config = dict(
    model='image captioner',
    dataset='scattered letters and digits in many colours',
    train_examples=48750,
    image_size=40,
    crop_scale_min=0.8,
    horizontal_flip=False,
    translate=0.06,
    tokenizer='word',
    vocab_size=53,
    encoder_arch='inception',
    encoder_norm='batchnorm',
    encoder_activation='silu',
    encoder_depths=[3, 4, 5, 3],
    encoder_kernel_size=3,
    encoder_stem='deep',
    encoder_widths=[128, 192, 288, 432],
    fusion='cross_attention',
    decoder_width=128,
    decoder_layers=6,
    decoder_norm='layernorm',
    decoder_norm_position='pre',
    decoder_activation='star_relu',
    decoder_mlp_ratio=4,
    decoder_head_dim=64,
    decoder_fused_qkv=False,
    decoder_bias='qkv',
    decoder_qk_norm=True,
    decoder_layer_scale_init=0.01,
    decoder_parallel_block=False,
    decoder_dropout=0.1,
    decoder_inner_norm=False,
    decoder_positions='rope',
    decoder_cross_attention_every=1,
    decoder_tie_embeddings=True,
    init='torch_default',
    residual_init='none',
    optimizer='adamw',
    learning_rate=0.0013,
    beta1=0.9,
    beta2=0.98,
    eps=1e-08,
    max_grad_norm=0.5,
    max_steps=6700,
    batch_size=128,
    epochs=17.6,
    lr_schedule='cosine',
    final_lr_fraction=0.05,
    warmup_steps=330,
    weight_decay=0.2,
)
Rows from block 12 of the image encoder of a small image captioner, named by matrix and row number. Rows with one number belong to one channel. Each number is 50 + 12 x the weight over its row's rms, rounded and kept within 0 to 99. All counts start at 0. After the name is the row's rms in percent of the matrix's.
After each channel's rows are labels from the 100 images, of 14976, where the channel reaches its highest value: "strongest on" is what is common among them. Only what is clearly more common there than usual is listed. The data: scattered letters and digits in many colours.
# r30: branch 2 reduce pointwise conv (encoder.blocks.12.r3.0.weight, 108x288x1x1), inputs 0-71
# b30: branch 2 3x3 conv (encoder.blocks.12.b3.0.weight, 162x108x3x3, transposed, each kernel summed), outputs 0-80

r30.93 094:46 14 49 41 31 42 45 37 29 06 72 42 33 31 33 31 69 44 32 38 34 40 47 79 83 42 36 45 47 60 52 45 11 29 34 33 47 00 16 39 37 04 10 03 34 49 43 40 48 40 15 43 36 75 19 47 44 43 39 37 35 67 41 46 25 54 46 32 21 43 39 42
b30.93 107:49 50 62 28 21 15 17 66 52 67 41 40 25 55 44 61 35 49 63 59 45 42 56 58 58 43 71 45 54 40 37 31 18 27 40 47 60 45 56 62 51 42 48 69 40 44 37 64 45 40 47 63 67 41 61 54 56 39 61 41 42 50 39 45 64 52 43 49 61 43 46 46 45 57 37 41 45 52 39 57 60
strongest on: count: one

r30.59 096:39 16 54 54 43 52 44 43 38 11 63 37 42 35 34 37 74 44 28 28 45 38 43 73 80 47 52 50 53 57 52 44 22 38 51 46 42 09 23 45 47 13 10 05 34 48 45 40 48 49 23 40 22 73 31 52 35 56 46 50 35 55 54 39 38 50 52 47 28 40 28 36
b30.59 079:48 50 62 45 11 03 20 59 55 57 49 45 28 50 54 50 47 51 58 51 40 50 62 54 64 44 58 48 48 45 37 37 15 09 48 46 53 49 56 72 45 42 54 69 41 47 46 65 41 35 55 68 61 43 62 55 60 51 66 51 43 49 49 53 67 49 46 68 58 46 40 39 46 54 36 37 42 58 47 69 54
strongest on: count: one

r30.64 101:56 81 36 46 56 53 50 63 51 75 23 48 51 57 55 53 34 53 50 50 48 51 52 32 39 46 38 45 45 27 40 50 69 57 58 44 47 70 57 50 51 71 61 90 48 51 48 50 44 44 77 60 50 30 49 30 48 41 54 38 55 26 46 50 42 34 51 48 53 58 42 44
b30.64 107:37 32 31 42 57 57 51 45 45 48 41 48 57 36 46 49 36 46 43 40 42 52 38 40 47 41 48 36 52 45 36 36 55 48 44 44 47 48 35 43 43 44 47 16 36 49 44 16 35 37 48 17 44 30 38 43 46 40 28 48 45 45 48 46 20 47 40 47 23 42 46 35 48 27 34 42 45 51 33 45 25
strongest on: count: six; green; red; the character C

r30.71 100:49 60 40 55 24 49 52 33 65 66 32 50 56 64 52 48 37 61 57 60 60 58 26 31 31 41 35 58 54 18 52 41 67 29 29 33 58 56 77 30 60 73 57 65 59 48 44 53 42 44 63 42 52 34 49 27 46 37 48 49 44 23 34 46 46 19 55 20 48 35 43 55
b30.71 082:39 31 31 39 63 67 55 60 64 55 30 51 66 30 50 47 40 41 59 47 46 45 24 36 35 50 51 49 43 45 51 53 62 83 51 48 59 42 31 37 49 57 40 32 35 41 45 31 45 33 57 31 34 37 48 36 41 46 24 54 53 38 53 54 29 48 46 58 33 61 54 52 40 36 41 35 47 62 37 16 31
strongest on: count: six; pink; orange; the character 3

r30.90 091:35 26 56 33 19 39 44 30 30 18 54 52 33 33 47 34 57 41 48 34 31 30 36 57 53 49 42 42 34 51 35 53 19 33 29 20 41 28 22 25 43 14 17 26 29 37 28 47 39 24 40 42 43 57 39 37 45 29 46 41 41 44 21 43 22 38 45 24 44 39 35 36
b30.90 087:44 43 57 11 34 32 36 63 61 73 44 51 37 56 40 59 37 34 58 66 40 56 46 51 50 29 61 40 61 47 47 43 27 43 38 55 60 35 38 50 56 56 47 50 45 52 40 51 58 39 45 45 59 61 48 56 52 48 47 42 54 47 37 52 45 61 35 48 46 47 64 47 35 45 28 49 45 61 47 36 50
strongest on: count: one; the character 9; largest: 9

r30.36 093:35 53 47 38 65 08 51 69 25 72 44 33 50 16 45 66 41 45 51 53 29 19 52 43 38 49 49 61 33 40 09 18 45 54 60 62 43 43 37 64 33 47 38 50 28 44 24 42 31 71 63 43 52 39 49 39 37 56 50 36 42 36 59 46 37 48 26 69 45 60 40 36
b30.36 094:44 43 38 84 49 44 56 20 42 29 53 47 45 48 52 49 51 43 14 19 50 42 52 44 41 53 40 43 25 49 39 45 50 28 42 54 32 50 47 51 30 40 48 47 44 40 57 46 46 51 48 43 51 37 43 53 59 53 50 45 38 56 48 63 47 45 54 57 44 52 34 28 37 39 50 45 47 45 45 59 43
strongest on: teal

r30.23 091:38 46 41 31 63 17 41 60 26 69 39 26 34 23 47 64 52 34 55 54 36 17 58 41 47 37 54 58 45 50 13 36 43 70 56 62 40 40 33 68 33 46 33 57 28 47 43 20 30 71 64 46 50 51 47 44 40 62 41 37 35 46 69 34 39 41 54 74 37 68 54 32
b30.23 092:45 44 48 74 49 47 56 28 45 31 51 55 54 39 56 44 51 46 25 16 57 49 60 45 52 57 44 47 22 56 45 49 53 36 47 49 30 46 47 52 28 41 56 53 42 48 57 54 40 54 52 47 52 20 49 55 52 52 57 60 38 53 56 59 52 44 56 63 52 51 32 34 37 38 50 34 40 52 48 70 39
strongest on: teal; green; the character C; the character L

r30.38 090:37 40 46 34 19 43 37 35 35 09 52 44 38 35 48 20 54 49 43 27 34 28 38 55 59 49 41 26 47 48 36 53 22 34 27 24 33 17 43 20 52 23 29 21 37 49 32 30 43 35 30 51 42 60 42 44 41 31 33 37 38 50 25 38 21 41 47 32 34 39 32 37
b30.38 091:39 44 55 16 31 32 32 67 60 73 47 50 35 54 37 69 34 29 68 62 40 45 48 51 47 38 69 40 56 45 47 46 31 46 33 54 68 27 43 55 50 56 42 58 41 49 45 53 55 34 52 45 64 49 56 53 56 40 46 41 46 48 40 49 50 60 45 47 51 53 62 48 42 47 34 42 43 61 45 40 54
strongest on: count: one

r30.98 090:61 53 35 43 74 24 50 73 37 69 49 36 52 28 42 69 49 56 55 67 35 23 54 42 45 43 50 62 35 39 18 23 44 81 72 90 46 45 47 78 49 43 43 48 35 48 27 34 36 93 61 55 40 43 48 40 52 64 58 48 46 42 62 37 42 37 38 96 49 89 56 51
b30.98 118:51 48 41 73 49 50 57 18 45 23 54 56 50 48 57 49 50 50 00 15 50 46 56 47 47 49 37 47 14 52 43 47 51 32 46 53 31 51 49 53 32 41 57 47 43 49 53 48 45 55 52 46 45 39 43 57 54 54 52 49 43 53 52 59 46 38 51 59 45 52 31 30 40 41 51 48 44 47 44 59 44
strongest on: teal; the character Q; the character 0; largest: Q

r30.97 101:53 60 28 48 44 51 50 51 40 55 22 53 55 50 77 61 16 53 52 60 58 60 42 24 17 51 33 55 49 23 58 49 64 52 51 49 52 61 48 52 56 56 66 62 48 44 47 55 58 48 57 61 47 18 82 23 42 43 49 54 54 16 44 43 55 27 43 48 59 48 61 53
b30.97 104:51 30 31 54 67 68 61 49 55 52 43 49 61 35 51 53 40 53 51 55 39 57 26 36 57 44 43 42 55 51 42 46 71 53 56 46 49 51 33 47 51 57 55 12 44 54 47 14 44 43 55 20 42 47 41 46 52 50 23 54 56 42 53 48 21 49 42 56 20 51 56 45 54 31 42 53 53 56 38 37 25
strongest on: count: six; red; yellow; white

r30.35 095:44 00 50 47 48 48 48 42 33 15 63 49 42 33 30 32 78 44 36 31 44 34 41 68 81 48 48 46 43 65 48 52 15 31 42 38 43 00 35 48 36 20 07 14 28 45 39 48 41 41 16 32 29 72 20 55 41 46 48 46 49 67 50 40 29 60 49 38 29 43 30 34
b30.35 090:52 57 63 35 16 09 16 62 46 62 48 40 20 62 44 56 43 47 61 57 45 40 60 59 57 46 62 43 47 45 42 33 13 15 44 48 57 44 61 66 44 42 54 68 45 45 44 66 46 46 46 66 63 37 60 54 56 44 65 43 39 57 48 49 67 49 43 50 62 43 50 39 45 60 35 46 36 50 48 61 58
strongest on: count: one; the character L; largest: L

r30.42 094:45 09 57 41 41 42 51 31 35 06 55 51 36 22 43 35 61 41 40 35 40 36 40 57 53 46 41 45 40 43 53 60 08 31 35 41 50 07 18 34 48 11 08 05 22 36 41 39 36 34 14 31 31 64 30 37 40 45 46 35 42 45 47 51 28 44 42 36 38 31 31 36
b30.42 099:40 46 50 24 25 21 30 65 56 68 45 46 31 60 36 66 33 36 60 60 41 47 44 52 46 35 65 38 57 44 42 38 19 38 36 53 61 38 43 48 47 48 38 53 44 45 44 50 56 38 46 44 60 57 54 53 56 45 49 35 46 43 36 44 48 60 30 46 42 48 60 45 39 45 28 44 42 53 46 44 49
strongest on: count: one; the character 6; largest: 6

r30.87 086:56 59 37 45 71 05 37 74 21 75 38 39 59 27 47 63 36 44 57 63 47 07 60 37 35 47 57 54 39 46 05 36 43 76 67 79 47 39 27 73 43 40 38 54 35 49 44 43 41 78 72 45 54 37 55 44 46 66 49 55 43 41 74 47 34 46 38 89 51 78 49 47
b30.87 111:52 50 45 77 47 46 53 16 43 25 58 50 50 43 56 42 53 57 08 16 48 47 60 44 55 53 34 46 14 50 43 47 52 33 47 51 27 57 49 58 31 42 60 50 48 48 56 50 46 50 51 49 46 31 45 57 54 52 56 51 43 54 52 58 49 38 50 58 45 50 31 35 43 42 55 45 42 47 49 67 44
strongest on: teal; the character Q; largest: Q; the character O

r30.57 089:51 58 53 56 82 29 37 69 31 62 56 39 43 48 57 68 53 53 60 61 56 39 71 56 59 43 72 57 50 61 48 77 50 65 78 77 43 50 39 68 49 45 45 49 49 52 50 35 51 67 53 50 39 50 64 62 47 72 43 63 37 60 69 32 50 67 46 72 56 78 63 49
b30.57 096:65 48 49 53 53 55 49 29 38 33 54 39 55 47 60 46 48 62 22 09 42 48 61 43 63 54 48 43 29 39 43 42 53 42 35 40 26 57 53 61 23 34 79 49 45 45 50 51 32 58 47 52 51 30 50 60 49 48 58 53 36 52 54 48 46 25 50 51 50 37 23 32 49 48 55 46 27 45 41 60 47
strongest on: teal; count: six; white; the character C

r30.58 096:47 58 47 39 96 28 41 80 36 75 42 45 42 34 51 59 42 51 56 58 40 32 61 45 46 39 53 55 39 44 34 38 48 92 99 99 55 47 39 75 47 48 45 53 35 47 45 45 45 90 69 54 45 52 56 45 43 47 49 39 35 42 65 36 35 49 37 99 48 99 46 42
b30.58 147:46 44 40 70 55 51 57 17 47 21 55 55 55 41 55 46 52 53 00 13 49 48 51 43 46 43 31 49 11 46 47 52 55 38 49 52 32 51 46 51 38 45 56 40 47 49 55 43 47 51 52 41 42 36 35 55 52 52 48 50 47 55 52 60 41 43 50 60 42 50 35 39 44 41 46 43 47 48 49 58 39
strongest on: teal; count: six; the character Q

r30.66 103:61 61 46 44 41 47 51 48 29 46 50 55 56 51 62 54 40 43 50 50 46 50 62 51 47 43 52 41 44 59 56 63 57 40 51 42 50 55 42 43 56 55 62 58 45 51 45 51 66 46 55 66 53 49 83 59 48 40 51 43 48 50 52 46 58 51 48 41 54 54 65 53
b30.66 112:50 33 45 49 52 51 48 39 28 49 43 37 48 47 42 58 35 47 46 52 33 49 53 36 59 31 56 28 54 43 35 34 52 40 40 34 40 44 41 57 33 33 56 35 43 52 40 36 30 43 42 37 56 37 52 47 52 49 45 47 30 45 41 29 35 34 40 37 36 34 38 32 47 36 42 40 38 29 33 46 34
strongest on: count: six; red; the character C; largest: C

r30.102 098:59 46 43 49 52 37 42 43 19 40 44 58 34 39 73 57 35 42 42 50 44 46 57 47 42 48 51 51 44 48 57 60 48 46 51 50 48 46 28 43 41 37 59 47 51 44 36 44 64 42 35 58 39 39 85 52 57 47 41 46 43 55 55 46 55 48 44 54 64 40 68 57
b30.102 092:58 48 45 44 59 59 55 46 29 55 38 45 45 64 39 62 32 56 60 64 34 58 51 41 66 31 63 26 57 51 35 27 56 46 50 36 46 50 47 61 37 34 62 38 42 57 35 42 30 46 40 39 63 41 61 46 53 48 51 49 37 43 47 30 42 38 38 40 39 35 41 31 50 43 46 50 44 31 29 49 50
strongest on: count: six; red; the character G; the character O

r30.99 094:39 15 62 48 36 45 51 41 40 11 68 37 40 41 23 40 74 46 34 38 36 37 47 75 70 39 44 42 51 66 51 40 16 29 40 34 41 15 32 29 46 15 08 12 37 47 48 38 38 31 19 33 29 62 13 44 47 42 41 39 45 59 37 43 34 56 42 38 14 42 27 40
b30.99 079:43 46 68 26 19 13 14 63 59 68 38 47 34 51 46 57 38 49 67 60 49 39 59 56 60 38 62 47 52 47 45 42 22 31 38 50 65 33 52 68 48 50 45 68 36 51 44 63 45 38 50 61 64 29 66 51 58 32 57 49 48 53 53 53 62 56 48 58 68 50 50 48 44 53 35 38 37 62 43 61 56
strongest on: count: one; the character 4; largest: 4

r30.79 093:43 03 56 32 38 49 45 40 30 06 63 41 34 33 41 27 60 42 41 28 35 40 49 63 70 53 46 39 40 55 42 47 08 26 41 27 41 03 27 25 42 17 05 01 21 46 32 50 44 41 21 39 34 64 14 37 44 40 44 33 42 58 41 46 31 55 51 28 24 30 41 39
b30.79 088:46 50 58 24 22 14 20 69 55 70 46 43 30 62 43 64 32 45 60 60 35 47 52 53 51 40 66 39 57 47 39 35 20 28 41 49 59 37 48 57 53 47 44 62 42 50 39 60 48 41 49 55 60 48 58 55 58 43 56 43 45 47 41 47 58 56 36 49 54 46 52 43 45 56 29 45 43 56 41 50 57
strongest on: count: one

r30.81 095:42 07 61 50 53 47 45 44 48 10 73 43 39 42 31 45 73 42 28 47 49 43 53 72 75 49 43 57 45 63 58 42 21 43 43 38 46 06 35 52 40 13 23 09 37 40 51 45 46 43 16 33 29 65 23 55 40 51 40 43 43 67 56 45 43 54 50 50 38 36 29 52
b30.81 096:52 50 64 36 15 07 15 64 49 61 46 41 26 53 50 52 42 51 55 57 43 45 64 57 59 41 58 44 48 44 37 30 13 16 45 48 53 50 56 66 47 37 48 71 41 47 38 63 43 40 47 66 61 43 61 50 57 44 64 44 42 50 45 51 67 47 39 55 61 41 42 44 44 56 37 42 41 54 44 61 56
strongest on: count: one

r30.6 092:35 25 60 35 20 55 50 28 48 22 63 42 49 38 26 35 57 54 41 45 41 45 36 64 64 45 44 46 37 48 42 32 14 34 34 27 49 28 42 29 43 31 28 13 36 46 36 52 28 32 24 30 39 62 14 52 52 41 51 33 53 60 40 50 37 54 48 33 25 29 39 32
b30.6 073:46 43 54 18 28 19 23 70 57 67 49 43 33 57 44 61 36 47 60 61 34 37 49 54 55 32 67 34 49 36 45 44 28 28 34 54 62 34 48 55 59 56 45 60 46 43 45 59 52 31 50 61 60 46 54 53 60 40 53 40 48 46 44 53 55 53 39 54 53 51 52 49 46 56 28 40 39 61 48 47 55
strongest on: count: one; the character 9; largest: 9

r30.28 101:57 47 34 48 51 54 42 45 36 45 30 57 50 44 75 49 19 39 46 54 53 52 55 24 26 45 33 52 41 31 64 48 60 55 50 47 55 56 47 53 55 46 53 52 47 41 44 42 59 42 37 56 49 27 87 33 50 44 46 47 49 32 49 54 55 33 51 53 65 53 66 60
b30.28 095:56 33 38 52 71 65 63 46 45 50 44 50 59 46 48 55 38 59 52 56 33 60 33 37 65 38 44 32 60 50 36 39 67 44 51 44 45 49 39 51 48 50 62 14 42 61 40 18 43 44 54 24 49 45 48 49 51 53 34 51 54 41 50 38 24 44 38 52 22 40 50 40 57 30 42 51 54 47 32 42 31
strongest on: count: six; red; yellow; white

r30.67 103:58 61 28 46 57 46 45 57 40 64 24 46 57 44 77 48 15 47 53 58 57 51 47 22 16 44 36 56 53 17 46 41 70 50 58 55 45 62 42 49 57 58 70 76 54 48 55 47 49 53 59 69 54 25 82 27 52 51 55 40 45 16 44 45 41 28 37 48 58 64 60 57
b30.67 111:41 27 31 54 64 62 62 46 51 48 45 52 61 35 48 50 41 49 47 48 41 55 36 34 51 41 42 39 53 49 45 52 68 53 49 49 48 47 29 46 48 55 52 13 45 56 50 15 45 41 55 15 42 41 38 41 50 47 25 51 54 44 56 52 15 52 43 56 22 52 53 45 56 29 41 50 47 52 41 42 24
strongest on: count: six; green; teal; pink

r30.63 091:39 05 47 41 34 48 52 43 38 09 67 45 40 36 34 27 68 46 34 27 30 43 41 70 76 46 43 40 38 50 42 54 10 31 34 34 34 06 20 32 39 14 10 04 26 43 42 38 46 45 13 35 34 74 19 49 38 45 51 35 43 62 35 46 32 51 54 42 22 31 39 35
b30.63 098:52 57 60 27 22 13 22 67 50 67 48 45 25 65 45 61 37 45 59 60 42 39 57 64 54 41 68 46 52 45 39 29 15 24 45 51 56 47 56 60 53 45 51 66 40 46 40 64 46 45 47 61 63 50 55 57 56 45 61 38 41 48 41 43 63 54 40 45 55 42 53 43 47 59 34 45 45 53 42 55 64
strongest on: count: one

r30.0 096:46 00 58 37 47 57 44 35 50 04 55 43 40 26 36 42 64 41 39 42 41 33 46 64 67 53 43 45 36 48 55 45 06 34 39 44 44 00 29 44 34 05 07 00 23 42 37 49 39 38 08 30 35 65 16 50 51 50 50 46 40 57 47 53 28 47 48 37 31 37 31 40
b30.0 088:51 52 56 36 17 10 25 66 51 63 56 44 23 64 42 59 41 47 55 55 36 46 55 59 56 36 65 41 47 41 39 34 14 17 46 49 60 40 53 61 57 45 46 64 46 47 43 63 48 34 50 57 62 48 56 54 64 48 60 40 42 45 42 48 60 53 34 54 50 46 51 40 43 57 30 41 38 55 43 56 59
strongest on: count: one

r30.26 099:35 04 58 33 31 46 45 43 30 02 58 50 38 24 25 32 66 42 43 37 40 43 46 58 65 42 51 37 36 57 44 58 01 32 44 41 44 00 22 31 45 03 00 00 32 41 41 37 42 38 09 27 28 57 23 49 50 38 49 45 51 59 38 45 25 48 48 32 33 40 30 38
b30.26 090:42 50 59 22 20 11 25 64 50 70 42 45 29 58 42 64 33 40 66 63 43 41 56 58 54 41 66 37 52 46 44 34 14 34 39 51 60 36 50 59 42 46 47 62 41 47 43 57 49 46 46 52 65 43 57 55 57 41 56 38 39 51 42 43 61 55 42 44 52 45 55 40 40 50 30 46 39 53 42 51 55
strongest on: count: one; the character 4; largest: 4

r30.78 102:65 42 52 46 39 50 39 42 24 51 43 50 41 41 78 47 36 48 51 51 48 50 62 39 49 44 39 40 34 51 59 57 56 50 44 39 47 53 35 40 38 48 47 51 47 41 44 42 62 43 47 58 53 35 82 51 42 47 40 40 44 50 41 49 48 51 35 41 53 45 57 58
b30.78 099:47 29 42 49 57 57 56 51 41 54 38 47 52 47 42 60 30 42 53 59 32 47 45 35 55 32 55 29 57 46 39 38 59 49 46 39 50 37 35 54 37 43 48 30 36 52 38 28 37 37 49 26 59 35 56 40 53 46 41 49 40 41 47 36 28 45 42 45 28 42 44 35 48 34 38 39 42 38 28 44 30
strongest on: count: six; red; the character C; largest: C

r30.7 103:64 48 39 46 55 54 42 51 31 44 35 51 52 41 85 52 24 48 51 44 56 52 49 37 31 47 48 43 51 40 60 61 60 44 55 54 51 58 30 51 50 46 62 56 47 46 42 53 59 52 46 69 52 36 99 44 50 49 49 48 47 40 43 52 50 46 43 45 60 46 62 60
b30.7 089:50 29 38 52 65 62 60 43 42 50 43 48 53 48 48 59 34 55 56 55 33 52 41 35 61 36 50 29 55 47 39 40 68 48 49 38 45 45 34 54 45 46 60 20 42 53 43 21 36 40 49 23 53 37 52 44 56 45 37 51 46 43 49 40 26 44 41 47 27 40 48 37 53 31 44 46 45 40 32 43 31
strongest on: count: six; red; the character C; the character G

r30.16 095:44 11 51 40 40 49 51 43 45 08 67 42 40 27 37 36 73 46 36 34 37 40 42 77 76 40 44 46 50 57 51 45 15 29 38 36 47 02 25 31 40 07 20 00 34 38 48 38 48 40 12 40 40 70 11 42 47 39 39 47 36 54 40 48 28 58 40 38 18 37 36 41
b30.16 092:48 49 63 25 19 15 15 70 55 69 44 44 27 55 46 62 38 46 65 59 41 43 58 59 56 41 70 42 54 42 42 35 21 27 38 53 63 39 52 63 55 45 42 69 41 51 40 63 45 41 49 59 65 42 63 55 58 37 58 48 48 51 40 48 63 54 46 55 58 47 48 46 44 58 37 39 38 57 39 52 59
strongest on: count: one; the character 4; largest: 4

r30.48 100:66 55 52 55 48 42 48 49 39 51 49 57 44 51 69 61 52 44 49 50 46 48 64 54 50 53 53 54 52 54 52 64 65 47 56 48 54 62 45 53 51 58 64 48 48 49 44 51 65 37 57 72 47 52 85 52 50 48 48 53 54 53 50 54 57 62 46 47 64 49 63 51
b30.48 099:50 35 46 48 51 48 48 36 29 47 44 34 47 48 45 54 32 51 45 47 30 51 54 39 64 30 51 29 49 40 34 35 53 36 40 31 37 50 43 59 31 33 60 32 41 56 41 33 27 42 43 38 54 30 48 46 51 46 47 50 31 47 45 34 39 32 43 39 35 31 37 27 53 36 44 39 34 33 35 51 37
strongest on: count: six; the character C; largest: C; the character G

r30.84 093:51 56 48 35 95 39 45 71 35 69 40 46 53 28 52 63 46 49 61 61 41 35 51 38 43 48 50 55 37 40 29 39 43 99 90 99 56 51 33 78 46 47 42 63 39 49 38 37 45 90 72 52 51 45 53 43 48 52 51 49 51 49 54 51 38 45 34 99 51 96 55 48
b30.84 136:47 46 39 71 54 54 59 15 49 22 55 54 55 42 57 44 51 53 00 14 51 47 49 42 45 44 32 49 14 49 45 52 57 38 47 53 32 50 47 48 36 45 56 42 46 49 54 41 49 56 53 41 42 37 36 57 50 52 47 47 48 53 52 61 42 41 49 59 40 50 37 37 44 37 47 49 49 50 47 58 39
strongest on: teal; count: six; the character C

r30.5 095:42 19 59 44 45 53 41 43 38 00 63 44 46 42 35 33 73 41 28 34 42 36 48 76 83 39 50 43 46 66 44 43 25 42 41 39 39 00 19 35 41 05 14 01 38 47 40 40 41 44 13 39 28 69 23 55 38 55 35 49 36 56 42 38 28 64 50 34 21 42 27 38
b30.5 089:51 51 68 40 14 05 17 62 53 65 43 45 26 49 47 62 36 45 63 53 45 45 63 51 61 43 62 45 47 45 43 37 18 23 45 48 56 41 51 70 45 39 49 67 37 46 40 65 40 46 49 65 67 37 64 51 59 41 62 47 44 53 48 52 66 49 48 58 66 44 45 41 44 51 40 35 40 52 44 62 54
strongest on: count: one

r30.69 094:48 12 64 36 45 42 35 36 20 00 59 43 38 33 44 33 74 38 37 24 47 33 52 61 78 36 50 40 43 69 44 55 21 45 49 48 32 04 13 36 39 07 20 00 30 43 42 28 48 53 14 49 34 61 35 53 35 47 28 44 31 66 53 41 31 58 49 40 23 42 31 44
b30.69 076:52 41 68 46 17 15 21 58 50 62 41 44 31 45 46 53 36 37 64 50 41 54 55 47 68 42 57 46 55 50 40 34 17 27 42 34 45 45 50 65 35 37 53 59 35 55 39 56 34 42 46 58 58 35 59 54 50 48 55 47 38 45 38 41 59 40 47 54 55 34 37 33 37 43 38 37 33 53 39 64 49
strongest on: count: one; the character C; largest: C

r30.37 091:39 63 45 44 94 32 35 76 47 72 48 29 51 32 42 61 38 45 65 66 39 33 47 40 49 42 54 55 43 44 33 34 48 89 90 99 50 56 44 80 44 49 46 51 43 46 38 40 31 99 67 52 54 38 48 45 45 42 49 39 35 37 60 41 43 50 31 99 44 99 55 36
b30.37 126:47 47 36 71 57 55 59 20 47 22 52 55 57 42 55 43 49 52 00 14 50 47 51 46 44 49 31 49 13 47 47 55 57 40 46 55 35 45 44 52 36 46 56 42 44 50 52 42 50 54 56 41 43 33 38 52 48 49 49 48 51 50 51 63 42 40 50 63 41 54 34 39 43 40 49 46 48 51 45 56 39
strongest on: teal; count: six

r30.40 102:57 51 46 46 42 46 39 34 25 37 51 56 50 42 71 54 42 45 48 47 51 51 65 40 42 47 40 49 31 50 54 61 56 42 50 43 50 60 27 43 42 37 58 43 39 39 44 48 64 45 47 60 44 47 89 46 45 51 51 41 46 53 53 49 48 56 33 49 55 47 66 51
b30.40 097:48 33 42 51 56 53 54 47 37 57 39 44 47 51 39 65 33 46 54 57 32 46 52 36 56 27 60 25 56 48 37 39 59 45 46 38 54 40 37 56 36 43 45 34 40 50 38 34 33 36 46 32 59 41 55 42 53 44 43 45 37 42 45 33 28 41 40 38 32 39 45 35 51 40 43 41 42 31 29 44 32
strongest on: count: six; red; the character C; the character G

r30.61 104:45 69 26 50 47 54 57 48 57 68 19 44 57 64 50 56 27 63 52 52 49 48 30 31 23 51 38 54 43 13 51 39 61 56 44 52 58 72 69 54 59 84 63 86 61 42 56 46 44 50 72 42 61 28 55 12 40 36 51 38 54 20 38 51 48 14 53 48 47 47 43 51
b30.61 109:41 34 30 48 63 63 58 55 65 52 37 56 65 32 47 46 40 42 47 54 49 46 09 37 41 47 50 49 53 50 45 49 62 59 51 50 56 49 33 21 52 58 35 22 34 45 46 20 48 42 59 27 37 46 37 36 38 53 19 46 59 30 50 58 22 51 44 60 21 56 51 47 40 34 38 45 56 63 39 25 31
strongest on: count: six; red; purple; the character J

r30.2 098:45 01 53 40 48 55 44 40 51 13 62 50 38 38 32 35 68 41 41 42 49 34 51 61 68 49 53 54 47 55 54 41 07 36 43 41 50 04 25 43 51 11 07 00 31 41 48 52 40 47 14 30 31 67 16 53 52 54 45 54 51 59 45 52 38 52 56 40 30 34 26 42
b30.2 091:42 44 60 33 15 09 19 64 56 65 43 48 25 53 45 65 36 47 60 58 38 38 58 54 49 37 63 39 49 40 39 37 18 27 40 48 59 39 47 60 45 46 44 60 37 41 46 57 47 34 47 54 62 40 63 51 62 42 55 40 46 50 41 50 57 51 40 52 56 48 52 44 38 49 30 41 39 56 50 52 52
strongest on: count: one; the character O; largest: O; blue

r30.29 099:47 15 61 40 51 37 43 34 37 00 53 32 39 33 37 24 57 37 35 29 42 31 46 57 63 34 58 37 39 62 35 53 21 41 40 43 38 00 23 52 38 07 19 00 34 40 44 31 45 50 11 41 29 63 32 47 33 51 21 49 21 61 46 24 36 64 49 45 23 42 28 37
b30.29 088:46 46 58 42 14 09 23 62 52 61 39 45 29 50 47 61 38 41 65 53 43 45 62 48 57 44 63 48 49 44 40 34 17 31 42 46 55 41 47 57 38 36 48 61 37 45 39 58 38 39 51 55 64 35 59 54 54 41 60 40 37 47 44 47 56 50 43 56 54 45 45 33 36 47 36 36 35 54 41 63 50
strongest on: count: one